A small autoregressive pixel model, trained from scratch.
Model: 10.5M parameters, width 256.
Data: 98750 training examples, 6.4 epochs.
Rows from block 6 of a small autoregressive pixel model, named by matrix and row number. Rows with one number belong to one neuron. Each number is 50 + 10 x the weight over its row's rms, rounded and kept within 0 to 99. All counts start at 0. After the name is the row's rms in percent of the matrix's.
After each neuron's rows are labels from the 100 images, of 14976, where the neuron reaches its highest value: "top examples" is what is common among them. Only what is clearly more common there than usual is listed. The data: small renderings of single solids in any pose.
# fc1: MLP up (model.blocks.6.mlp.fc1.weight, 1536x256), inputs 0-51
# fc2: MLP down (model.blocks.6.mlp.fc2.weight, 256x1536, transposed), outputs 0-51

fc1.253 108:50 64 52 51 61 61 63 72 50 59 58 50 65 65 57 64 57 51 35 51 55 51 54 43 36 46 51 44 37 65 61 66 52 42 39 35 48 60 61 39 32 38 57 36 55 51 39 42 42 45 46 51
fc2.253 131:48 47 39 52 44 44 48 45 38 36 22 50 49 40 56 40 51 66 68 52 43 57 54 51 52 40 50 47 52 43 40 35 34 51 60 48 55 55 42 68 72 46 59 42 51 43 69 46 46 53 45 26
top examples: teal

fc1.614 114:51 47 51 62 47 56 42 54 35 39 40 44 61 56 48 52 49 44 59 60 49 50 48 52 49 67 56 48 45 73 61 55 61 51 46 45 63 57 21 60 62 42 53 52 31 64 46 51 61 57 61 61
fc2.614 115:31 58 53 51 65 55 52 44 49 64 55 45 37 52 52 43 59 57 33 50 54 50 57 40 41 42 47 64 56 34 51 55 46 56 59 62 37 55 59 49 29 57 59 45 48 44 59 50 47 27 53 37
top examples: blue; pink

fc1.645 097:48 45 48 40 50 48 31 42 47 59 43 48 38 78 55 39 51 56 43 41 57 50 65 48 53 50 48 79 31 69 45 44 34 48 40 53 52 31 61 59 66 58 52 48 65 49 62 35 54 37 54 56
fc2.645 123:66 51 72 45 63 48 67 56 42 51 48 59 59 44 56 65 52 42 31 61 66 39 39 28 47 46 53 26 74 30 60 51 45 56 57 41 40 48 61 44 34 41 43 46 52 54 35 57 30 60 55 47
top examples: white

fc1.739 109:50 45 34 63 62 43 55 51 57 38 37 54 46 43 37 54 51 69 48 40 56 43 56 49 58 50 35 45 65 46 57 64 56 61 40 40 66 51 44 65 51 39 47 44 53 67 61 46 59 50 86 20
fc2.739 109:65 48 46 52 51 47 54 47 36 61 50 40 52 44 61 59 49 46 58 55 45 56 48 62 47 52 44 56 34 60 57 48 44 37 55 52 44 50 54 47 53 59 61 51 48 42 52 64 42 37 40 77
top examples: blue

fc1.403 101:51 61 68 58 55 34 52 30 55 41 43 64 53 53 53 52 37 46 35 56 40 45 69 64 65 64 49 42 52 49 55 44 47 54 49 58 33 57 51 60 36 43 43 40 52 51 51 47 41 49 41 64
fc2.403 097:43 60 73 53 43 54 44 67 72 55 52 33 44 50 27 50 73 52 36 50 59 62 42 58 44 47 59 59 45 34 65 37 63 37 39 43 61 43 78 50 39 44 43 65 41 53 46 45 70 72 53 48
top examples: pink

fc1.507 104:50 59 38 37 56 57 58 53 51 54 43 45 33 57 42 52 53 51 52 56 74 61 38 34 65 66 50 52 46 44 24 32 38 32 59 73 60 39 65 51 52 50 64 46 46 74 56 64 58 50 72 37
fc2.507 117:58 40 41 39 39 32 36 47 59 57 62 52 52 22 43 46 55 49 57 58 25 44 63 46 35 46 58 53 49 50 66 64 50 67 53 43 44 52 49 52 53 51 38 53 50 35 56 46 59 53 31 54
top examples: brown

fc1.594 093:38 70 35 49 43 51 54 46 35 63 39 54 52 49 37 56 62 40 34 58 34 41 47 47 45 45 52 53 52 68 55 43 52 53 38 49 43 39 49 68 53 48 37 47 33 47 67 40 53 59 44 49
fc2.594 147:58 47 57 55 59 30 39 68 52 57 59 55 52 51 67 52 55 50 57 43 52 45 49 51 33 74 53 48 51 45 49 60 29 33 58 36 51 56 29 34 40 43 55 39 59 44 46 54 37 42 63 46
top examples: white

fc1.521 083:38 56 58 40 36 30 51 63 62 51 59 49 36 56 51 28 38 55 58 36 37 58 27 28 57 35 63 50 43 46 47 41 44 35 62 44 33 49 39 49 41 68 56 55 64 49 46 54 49 55 60 45
fc2.521 023:34 43 55 54 37 67 26 49 57 51 63 54 55 46 62 39 47 42 52 55 52 66 66 47 39 60 45 63 52 51 47 48 73 32 50 54 40 56 48 59 46 55 46 50 44 50 43 56 61 65 35 39
top examples: metallic; light from: behind the camera; sphere

fc1.677 094:30 55 55 55 44 45 58 48 54 75 59 60 48 52 41 50 59 53 36 37 63 39 63 62 38 41 57 66 41 34 60 49 47 68 55 58 55 49 59 53 27 63 36 64 35 52 49 41 44 46 47 44
fc2.677 022:47 43 55 38 48 60 71 59 72 59 53 50 46 34 56 51 54 35 42 62 64 50 54 60 55 47 36 53 42 52 50 30 63 49 64 68 40 50 50 53 51 57 53 45 35 60 50 48 44 39 47 46
top examples: metallic; sphere; orange

fc1.52 116:46 51 49 61 66 69 38 57 65 43 40 55 50 43 31 46 58 27 50 50 73 56 59 51 50 65 57 43 48 32 56 52 38 55 44 43 36 50 32 65 66 52 49 34 50 52 65 45 55 49 70 29
fc2.52 121:36 41 41 51 35 52 68 27 50 65 34 53 52 54 53 60 38 48 54 65 71 28 53 55 57 53 41 55 35 62 66 53 59 52 54 51 29 58 50 49 66 66 48 79 62 46 42 55 41 41 40 63
top examples: blue

fc1.420 114:69 56 59 40 46 55 56 49 45 59 25 51 45 37 47 49 48 55 46 49 59 43 44 36 63 38 47 67 43 43 47 68 29 28 52 40 47 47 54 46 47 52 60 46 66 57 26 48 39 36 50 50
fc2.420 120:37 48 34 47 69 48 42 59 59 49 59 51 43 52 57 67 51 53 37 46 42 45 45 76 47 45 39 27 70 57 52 34 59 68 40 42 53 52 61 63 57 37 37 50 43 45 49 56 66 65 38 32
top examples: brown; green

fc1.566 098:38 51 60 53 43 29 46 33 30 40 40 40 48 36 59 50 63 50 45 44 39 43 49 41 19 49 52 58 70 60 46 42 42 31 46 42 51 40 51 63 51 42 45 55 53 52 46 50 53 48 60 56
fc2.566 115:53 36 41 49 62 53 56 46 53 53 66 58 42 61 49 47 47 47 47 60 54 43 44 48 62 55 45 42 37 40 59 59 48 79 44 64 44 67 52 42 35 70 44 46 44 51 47 39 45 47 53 46
top examples: purple

fc1.287 111:42 51 47 53 41 40 69 51 30 48 34 61 65 58 53 38 49 57 35 43 51 51 50 43 45 46 56 61 46 54 44 47 45 57 39 45 45 40 55 57 58 61 46 39 28 46 57 48 35 61 47 43
fc2.287 112:43 37 49 55 55 57 50 37 43 45 65 54 37 56 51 50 43 44 48 61 32 58 55 61 43 49 43 49 65 59 41 59 43 42 39 46 53 64 41 42 41 39 55 60 63 42 42 50 60 53 50 48
top examples: black; white

fc1.364 113:52 54 35 44 60 62 42 42 34 72 52 53 36 47 46 44 54 63 33 34 59 41 55 60 56 53 49 34 48 52 59 37 49 40 50 40 61 47 45 67 47 46 38 59 46 46 47 50 57 42 55 49
fc2.364 079:56 31 61 52 50 31 57 72 60 41 62 39 47 45 39 56 44 46 45 56 53 61 46 54 30 50 41 72 37 53 59 45 59 38 53 52 49 39 54 44 59 42 60 55 35 63 44 59 31 61 41 58
top examples: yellow; light from: behind the camera; orange

fc1.23 111:59 36 51 43 56 55 61 42 58 65 31 49 50 48 52 55 58 50 62 44 57 58 39 41 40 41 62 48 47 45 28 37 58 58 74 52 60 43 31 57 75 50 57 48 43 69 38 44 35 43 64 35
fc2.23 027:35 24 44 68 55 71 40 46 65 45 63 49 57 52 53 33 58 44 68 42 49 59 60 37 64 70 58 62 50 58 55 46 49 51 58 60 45 55 54 55 48 57 60 43 58 54 55 45 58 56 44 44
top examples: white

fc1.657 104:64 68 54 70 60 49 32 63 61 48 39 52 47 51 61 38 53 48 34 54 64 64 45 44 54 57 36 41 54 61 50 42 39 30 38 48 60 51 44 36 32 59 54 64 39 58 50 56 76 58 43 58
fc2.657 138:71 44 31 54 27 54 54 49 40 59 31 40 35 51 57 52 62 53 53 39 62 45 58 45 47 49 39 55 46 50 33 55 47 50 47 52 32 46 48 53 69 50 60 43 54 58 57 42 37 57 54 47
top examples: pink

fc1.140 090:39 54 48 54 52 56 53 69 46 59 57 50 53 54 46 65 64 40 38 57 46 47 42 64 40 53 36 72 51 50 36 55 51 55 46 35 25 36 45 62 54 57 38 38 37 58 65 62 55 51 46 42
fc2.140 116:56 48 46 41 47 43 44 39 43 42 45 65 37 56 67 44 48 41 72 44 63 50 50 40 54 65 58 52 50 59 72 57 34 49 49 74 46 50 61 45 44 35 72 46 62 49 48 57 50 54 59 58
top examples: blue; purple

fc1.95 106:53 72 58 53 53 53 50 36 54 47 42 55 60 50 45 53 46 32 47 60 49 35 53 48 37 63 36 57 49 49 44 32 46 54 38 37 36 59 48 61 40 36 53 63 44 46 55 45 43 42 36 47
fc2.95 142:65 43 53 37 51 53 38 63 60 51 51 41 32 49 52 38 70 47 45 47 44 59 52 46 58 41 55 42 56 52 58 66 41 58 60 49 61 51 65 51 52 48 47 38 54 52 30 49 63 50 49 61
top examples: pink

fc1.475 124:41 60 24 37 44 50 58 55 64 62 50 48 59 61 61 29 46 49 61 62 59 42 49 41 50 57 60 54 66 48 48 43 56 50 43 48 65 41 46 51 64 55 40 54 43 53 35 52 57 28 43 60
fc2.475 073:35 53 42 40 50 68 56 34 60 47 65 39 51 62 45 54 44 51 59 35 60 48 43 46 55 51 46 47 54 45 29 59 27 49 44 55 66 40 56 66 46 41 54 59 47 43 49 35 52 55 49 37
top examples: plain; purple; green

fc1.486 103:22 50 66 55 52 74 55 52 61 57 52 45 63 62 68 44 50 43 57 38 58 46 52 51 49 45 51 34 65 53 59 54 61 72 42 51 59 55 47 49 15 47 57 55 54 42 55 49 45 50 44 49
fc2.486 082:53 75 53 57 61 58 53 47 43 54 44 52 43 51 38 48 54 54 53 62 41 52 51 51 52 53 33 53 56 40 57 52 39 34 31 28 58 52 53 43 59 47 46 44 38 54 39 57 48 40 40 53
top examples: yellow; teal

fc1.79 113:25 42 41 50 49 75 55 54 47 41 59 47 58 48 63 38 59 59 39 58 64 49 73 48 65 37 35 59 69 51 41 58 54 44 38 43 64 38 42 47 47 43 29 60 58 58 58 47 67 45 53 60
fc2.79 078:53 44 57 64 53 42 38 43 62 56 55 35 50 47 47 52 55 50 63 54 59 37 34 44 59 64 48 52 53 64 50 55 59 60 55 43 59 44 72 47 33 64 45 32 45 58 52 49 30 42 64 61
top examples: pink

fc1.325 110:50 48 40 66 47 53 35 69 47 43 70 35 40 56 60 27 55 58 62 48 46 43 56 47 51 53 65 56 50 61 58 40 56 64 41 43 70 72 65 51 57 47 61 42 45 43 45 32 72 34 40 60
fc2.325 130:58 69 55 54 48 35 50 38 40 43 46 44 50 64 37 46 46 31 54 59 50 50 33 48 44 58 36 57 62 48 51 35 43 40 53 60 54 58 33 40 43 61 48 75 42 36 47 43 43 60 49 51
top examples: green

fc1.44 119:70 43 45 41 72 37 50 53 47 48 57 68 44 35 39 47 48 45 58 37 51 45 57 57 45 40 45 45 60 48 49 60 53 57 56 40 53 48 64 50 58 48 49 46 44 39 52 38 36 34 19 63
fc2.44 103:29 39 50 68 35 46 59 59 47 47 35 45 56 57 55 62 60 35 38 56 49 55 34 28 48 48 58 54 36 46 41 37 52 35 37 54 49 68 49 48 58 54 43 43 42 54 66 68 55 79 81 30
top examples: blue

fc1.380 067:53 46 52 59 44 48 50 58 61 39 41 68 64 56 57 33 48 57 41 45 34 48 59 63 51 59 55 33 52 38 62 45 62 35 43 52 68 41 53 65 54 41 28 54 46 20 63 61 59 57 58 63
fc2.380 023:36 41 48 35 45 66 49 56 49 52 65 38 58 51 52 35 56 59 41 58 46 55 49 58 56 41 52 42 47 55 55 72 74 46 56 47 50 43 51 54 50 44 55 67 35 55 36 42 52 52 44 42
top examples: plain; green

fc1.695 110:60 52 53 54 50 43 62 33 65 48 57 53 48 55 53 48 50 53 37 30 50 58 55 50 53 47 54 66 45 53 58 61 59 55 49 58 46 49 36 53 63 27 43 64 50 61 42 48 47 48 52 56
fc2.695 125:51 49 51 54 54 47 49 59 52 53 40 49 35 42 43 52 30 56 45 47 48 66 45 42 51 52 52 36 48 52 50 39 39 50 45 27 53 50 58 43 53 50 73 69 66 36 56 56 59 52 68 40
top examples: brown; red

fc1.718 107:35 59 35 60 40 40 49 57 38 49 44 66 50 48 67 55 56 42 41 37 51 45 32 51 36 63 42 55 64 59 27 74 58 48 45 44 45 56 49 48 38 55 51 44 53 48 39 46 40 44 47 59
fc2.718 115:45 38 70 48 41 48 71 48 51 43 60 34 55 44 50 43 39 45 76 54 61 62 63 43 58 30 52 42 42 46 60 24 36 48 34 42 53 45 51 45 53 46 52 61 60 33 49 52 77 56 51 43
top examples: green

fc1.121 063:56 61 56 56 42 41 61 42 45 46 50 67 49 50 43 64 52 57 58 46 46 62 41 46 53 48 47 73 45 55 50 48 49 46 69 37 35 62 47 49 46 50 64 43 43 48 55 55 56 50 48 46
fc2.121 022:41 55 42 44 55 52 61 55 58 49 66 33 38 52 48 40 49 38 66 49 48 50 59 56 61 63 44 68 45 49 54 45 65 40 56 39 56 55 43 55 46 40 49 49 49 54 43 55 66 47 35 47
top examples: teal

fc1.315 106:58 41 38 53 48 52 60 49 61 57 38 46 59 40 40 42 52 48 60 38 59 57 66 67 39 47 57 54 40 51 47 63 63 58 44 51 46 42 62 55 53 61 58 45 52 55 58 65 39 59 65 46
fc2.315 120:53 56 48 42 40 52 48 63 41 51 62 50 37 63 64 50 57 61 52 62 45 40 35 30 56 59 47 52 51 29 67 50 39 37 51 46 46 64 43 40 45 47 58 43 60 46 39 45 64 38 53 61
top examples: blue

fc1.572 113:56 46 56 55 51 57 46 54 41 45 62 55 59 37 32 74 28 53 49 69 43 59 40 41 44 59 56 41 49 39 66 51 63 40 55 48 65 74 52 51 33 43 58 48 50 57 53 55 46 45 59 50
fc2.572 108:58 55 56 34 62 46 53 41 48 40 46 51 36 61 45 42 57 26 45 37 50 65 44 46 50 49 51 59 60 33 56 47 42 59 37 48 43 41 62 63 72 50 44 53 52 41 62 52 40 51 59 62
top examples: teal; green

fc1.379 116:49 27 70 54 63 40 53 49 44 47 41 43 49 47 47 43 52 48 47 45 47 51 67 49 40 54 54 57 57 56 38 63 51 49 37 52 38 52 48 36 54 38 27 63 46 66 53 59 51 47 54 46
fc2.379 136:51 57 45 42 48 62 49 43 50 67 49 54 33 74 45 65 47 52 53 54 54 54 56 34 46 38 35 34 47 42 59 41 34 62 56 52 59 53 47 54 57 50 59 49 36 21 43 55 37 29 51 46
top examples: black

fc1.587 110:66 39 48 63 65 59 32 65 43 63 46 55 60 57 76 53 50 61 52 49 56 63 66 35 59 56 55 29 47 68 59 53 44 52 46 61 41 40 46 43 42 36 41 44 46 35 33 45 39 43 27 68
fc2.587 132:36 47 44 46 37 42 48 23 44 45 55 40 53 45 45 47 48 35 59 54 42 38 27 50 38 53 36 62 56 34 58 44 52 66 54 46 56 34 49 69 68 58 49 59 51 42 58 57 51 59 57 51
top examples: purple

fc1.429 101:42 50 45 58 54 44 42 40 48 48 68 52 49 37 53 64 55 58 50 51 62 56 52 42 78 47 36 63 58 42 50 56 69 51 39 45 45 55 36 56 61 43 43 66 51 56 43 52 35 37 29 51
fc2.429 117:57 38 62 44 45 66 49 53 42 37 59 35 35 70 47 28 48 43 54 56 45 47 44 40 35 52 65 54 49 45 53 42 37 70 48 51 56 46 67 51 45 52 46 49 63 47 40 47 69 54 50 40
top examples: purple

fc1.80 095:47 44 42 43 57 51 37 57 51 74 39 52 72 55 57 48 50 57 64 43 57 65 53 68 49 51 51 46 58 63 50 68 68 49 62 56 52 65 39 63 56 42 50 57 37 60 64 40 51 51 61 29
fc2.80 108:50 46 60 33 36 40 56 68 46 32 27 51 47 58 44 40 59 54 37 59 52 44 49 53 54 61 37 48 56 31 57 37 38 53 59 51 35 47 48 42 35 51 46 38 51 35 56 62 40 59 55 52
top examples: teal; blue

fc1.59 116:63 57 69 51 52 71 42 43 62 43 57 46 60 42 74 45 49 52 36 34 44 44 51 54 42 52 37 42 46 56 48 51 41 60 54 76 47 39 52 56 39 43 45 40 50 43 55 41 60 30 59 64
fc2.59 105:45 37 48 52 42 51 40 49 37 50 45 49 47 49 54 65 63 47 57 49 67 38 51 54 42 55 58 51 44 44 56 60 44 35 64 48 48 49 34 67 59 59 56 46 38 64 50 50 30 61 42 53
top examples: pink

fc1.442 100:66 53 34 43 51 47 72 51 63 32 58 63 30 39 48 68 41 36 47 55 41 57 46 53 44 52 44 50 59 57 56 59 46 50 73 42 49 50 48 62 30 59 54 49 51 38 65 58 58 51 36 54
fc2.442 134:50 64 54 48 22 29 45 57 52 40 39 35 68 58 58 38 76 67 56 67 44 54 53 52 42 43 45 55 58 50 39 43 38 43 39 41 76 30 41 55 54 52 43 59 63 41 56 53 51 46 47 40
top examples: purple

fc1.579 117:57 67 62 57 55 59 46 45 41 49 30 34 53 43 51 31 50 43 44 35 48 44 67 52 44 60 68 34 51 41 57 51 35 47 55 41 24 44 50 61 38 48 52 64 44 59 48 43 49 53 52 55
fc2.579 034:34 48 36 51 46 63 44 59 54 61 37 69 56 68 60 59 49 53 61 72 58 57 54 59 36 55 43 59 41 55 44 46 61 44 54 42 36 40 41 44 42 54 52 37 42 47 48 49 39 51 34 31
top examples: teal

fc1.199 096:42 47 53 52 31 39 44 51 37 44 54 51 52 51 52 70 46 55 37 56 58 53 59 44 44 63 30 38 44 66 44 39 54 66 54 53 68 46 46 35 50 49 69 65 35 36 47 56 49 48 41 38
fc2.199 139:65 63 45 51 51 66 58 42 50 43 48 44 55 49 36 38 36 33 69 48 55 54 51 62 54 37 57 50 56 35 63 63 35 44 55 37 44 72 53 58 46 39 40 52 44 39 45 47 54 53 48 65
top examples: white

fc1.610 098:47 55 43 57 40 52 38 46 58 67 67 55 47 42 45 58 46 45 56 50 42 51 52 26 46 55 57 53 43 49 30 43 40 59 39 35 63 65 56 59 60 64 29 39 56 52 61 56 39 53 44 27
fc2.610 128:58 49 48 51 59 56 57 45 44 25 56 59 54 49 52 50 28 53 54 65 66 31 55 37 47 55 64 63 57 52 54 48 48 45 54 52 47 43 53 33 47 40 45 35 48 60 38 50 46 53 43 45
top examples: purple; pink

fc1.562 109:63 34 74 48 56 56 71 57 57 58 54 45 48 44 43 43 43 64 45 62 51 69 31 48 47 71 56 39 45 60 36 62 55 45 45 54 48 42 51 66 46 42 34 46 52 58 39 30 39 44 21 39
fc2.562 068:50 47 59 58 54 61 34 53 43 59 31 61 56 57 42 42 52 42 28 37 55 54 49 41 48 33 46 63 54 59 54 31 50 43 52 57 48 47 62 65 49 60 49 60 57 40 43 46 52 34 53 45
top examples: green; teal

fc1.243 110:51 48 41 50 39 41 80 46 59 53 46 50 52 49 48 46 47 58 65 48 51 51 61 50 46 45 38 37 40 33 43 57 63 32 34 48 56 67 48 58 62 40 46 53 60 65 41 39 48 63 68 44
fc2.243 114:64 55 48 47 58 42 39 52 49 48 52 43 41 41 66 35 31 42 18 49 52 57 34 41 60 40 54 57 52 86 37 48 42 59 59 49 53 39 63 41 28 50 44 52 38 31 50 63 44 43 34 51
top examples: pink

fc1.99 035:62 37 47 54 52 44 48 61 57 52 66 51 57 36 39 53 53 62 48 54 64 50 46 55 59 66 36 41 55 35 61 50 64 60 61 33 45 49 62 58 51 64 37 54 54 55 62 43 54 36 65 47
fc2.99 023:38 36 57 62 53 47 43 60 52 64 51 56 45 48 43 43 63 45 54 49 53 69 58 54 62 41 64 55 38 59 42 49 73 44 67 49 76 52 33 70 33 54 37 50 45 71 51 46 47 54 38 39
top examples: plain; yellow; sphere

fc1.754 099:66 55 60 42 57 40 48 30 57 51 52 60 50 44 55 57 56 61 35 40 72 47 44 34 36 49 57 60 40 41 56 59 40 55 21 46 62 41 60 44 41 45 32 67 57 65 65 53 67 46 59 40
fc2.754 114:45 48 48 61 47 58 47 58 54 53 44 44 59 50 34 42 47 44 68 57 48 40 45 60 52 48 43 41 64 54 64 46 37 50 77 47 36 48 32 52 52 35 74 51 45 36 43 54 49 47 32 60
top examples: blue

fc1.252 120:32 37 67 49 58 44 79 43 39 64 51 57 46 43 61 64 44 65 43 55 64 49 37 48 59 57 49 34 62 49 36 50 58 43 44 50 56 54 57 60 49 38 50 34 49 57 54 50 41 37 38 52
fc2.252 065:48 40 48 51 56 43 52 65 48 53 34 50 54 48 38 43 43 59 44 45 55 55 52 55 47 57 70 76 55 37 47 45 40 49 39 50 61 58 63 57 54 49 42 44 67 51 44 61 51 31 60 48
top examples: green

fc1.468 094:72 55 61 50 55 65 53 61 58 56 36 50 61 57 49 41 56 62 56 43 49 58 52 50 69 54 31 57 60 46 67 50 59 57 44 41 41 52 48 54 40 48 52 58 56 56 41 69 46 42 46 51
fc2.468 142:41 37 40 41 55 54 41 62 50 67 46 54 69 47 43 49 65 46 45 53 51 31 54 50 51 32 64 37 41 51 34 62 44 43 46 39 35 50 59 35 46 48 50 32 49 26 41 49 54 59 48 57
top examples: green

fc1.147 116:61 55 46 45 49 66 70 57 60 44 54 42 53 50 44 57 38 50 51 30 53 46 56 55 58 50 58 45 41 51 43 49 43 36 53 41 46 45 50 62 55 50 51 36 57 63 68 31 62 60 61 40
fc2.147 113:31 53 52 76 56 50 27 71 48 71 55 45 33 44 64 55 54 51 52 56 41 46 63 48 39 60 48 48 48 59 55 46 47 58 28 53 51 35 65 16 49 69 60 59 52 30 45 57 50 57 29 58
top examples: black; sphere

fc1.326 091:52 50 50 57 44 51 45 51 49 62 39 35 60 48 60 44 42 56 47 33 53 45 41 51 50 44 42 70 59 54 40 52 72 58 57 40 57 42 23 52 32 46 53 52 47 53 51 61 47 39 38 61
fc2.326 135:52 64 37 34 53 64 61 48 59 36 53 50 47 46 39 54 59 38 39 53 54 46 53 43 43 52 50 56 43 59 55 62 41 50 19 65 53 44 61 55 67 46 49 39 53 48 56 35 63 49 59 30
top examples: metallic

fc1.484 099:64 55 36 41 52 33 38 67 44 39 62 42 55 66 44 45 57 57 40 48 29 60 40 40 51 62 67 57 41 74 51 54 39 50 26 55 49 60 50 34 54 55 47 42 53 49 48 45 52 49 44 41
fc2.484 129:49 39 65 43 54 52 44 53 56 46 52 43 57 52 66 46 40 51 74 56 62 33 55 51 53 60 40 48 57 37 46 48 50 70 72 42 54 48 43 49 53 39 63 57 58 46 63 46 34 47 63 50
top examples: white

fc1.352 109:76 53 73 54 70 39 56 38 53 39 45 58 45 54 47 63 47 48 41 49 45 43 55 66 42 45 48 47 60 45 63 48 39 46 54 54 48 54 27 56 49 52 35 38 68 67 47 44 47 45 56 49
fc2.352 119:27 58 29 52 38 46 32 41 23 65 51 51 55 56 49 62 55 60 45 52 51 44 55 47 58 64 47 51 43 32 29 53 39 45 69 53 58 43 42 33 32 62 41 64 35 27 49 57 46 55 60 50
top examples: black

fc1.177 112:57 36 41 48 58 41 58 61 65 79 52 44 59 34 43 47 54 40 56 50 63 83 54 41 36 43 51 29 45 40 74 40 59 54 40 48 50 54 45 55 61 46 63 59 54 43 43 53 66 45 66 50
fc2.177 104:45 55 51 55 37 38 38 39 44 49 54 53 52 61 58 52 43 54 49 49 57 50 51 43 63 46 30 56 62 57 36 60 71 52 48 56 74 33 52 33 62 49 41 45 46 40 45 44 44 68 51 48
top examples: teal

fc1.700 100:47 41 49 54 63 66 51 41 54 41 58 76 46 66 63 55 47 40 43 33 50 45 29 60 42 65 45 34 64 52 70 35 57 43 59 62 29 51 34 40 37 50 59 31 41 65 51 43 58 55 50 63
fc2.700 113:44 58 52 43 52 32 61 68 43 49 52 51 51 41 55 36 54 49 71 63 49 53 76 40 49 41 46 57 47 39 42 70 25 52 51 52 62 54 47 51 56 44 49 65 26 26 65 35 40 51 48 46
top examples: green

fc1.248 113:52 34 53 36 42 50 58 42 54 44 40 34 38 60 63 33 54 38 56 47 69 53 58 36 53 39 61 51 28 51 38 43 27 48 57 66 73 50 47 39 56 45 71 38 40 57 58 30 61 44 56 38
fc2.248 098:45 52 34 36 38 62 59 57 34 60 28 49 51 36 48 46 58 48 51 66 53 51 47 43 50 49 43 40 48 51 31 46 38 55 44 39 38 69 31 63 65 59 42 61 67 42 62 57 51 64 57 50
top examples: metallic; orange; brown

fc1.726 063:51 57 57 52 53 61 46 43 63 62 50 53 54 55 45 48 56 67 37 67 43 47 76 61 49 48 44 41 32 46 64 47 48 58 59 41 40 50 58 50 54 38 54 43 63 51 53 58 42 57 46 40
fc2.726 116:61 38 49 54 42 34 55 57 38 55 37 37 44 37 61 35 54 48 49 51 57 60 34 59 37 50 57 54 67 29 34 47 27 57 45 57 58 39 46 46 56 51 38 49 47 45 50 47 66 54 48 56
top examples: black

fc1.530 060:35 49 53 39 46 66 45 65 57 39 56 54 45 38 44 42 54 30 65 51 41 64 49 42 42 35 52 33 43 51 46 58 43 42 37 62 51 41 49 35 31 52 45 55 42 48 48 41 53 51 47 48
fc2.530 021:37 38 48 35 39 76 62 46 50 51 55 46 55 49 56 27 57 53 61 33 54 63 56 55 52 56 59 52 54 57 51 28 58 65 74 55 56 77 58 30 60 44 52 54 49 62 38 44 56 47 44 42
top examples: pink

fc1.148 085:48 69 48 49 44 53 71 50 43 55 50 52 59 45 63 41 49 44 60 71 52 38 36 52 50 53 52 47 42 35 35 53 48 44 52 45 38 44 53 63 51 54 53 44 45 55 43 48 43 50 43 37
fc2.148 132:64 25 48 39 46 32 39 36 42 46 41 45 35 50 66 60 36 42 36 48 43 53 55 54 46 54 50 40 57 50 54 38 33 47 37 57 55 38 40 39 52 50 52 52 57 51 66 50 69 53 45 66
top examples: black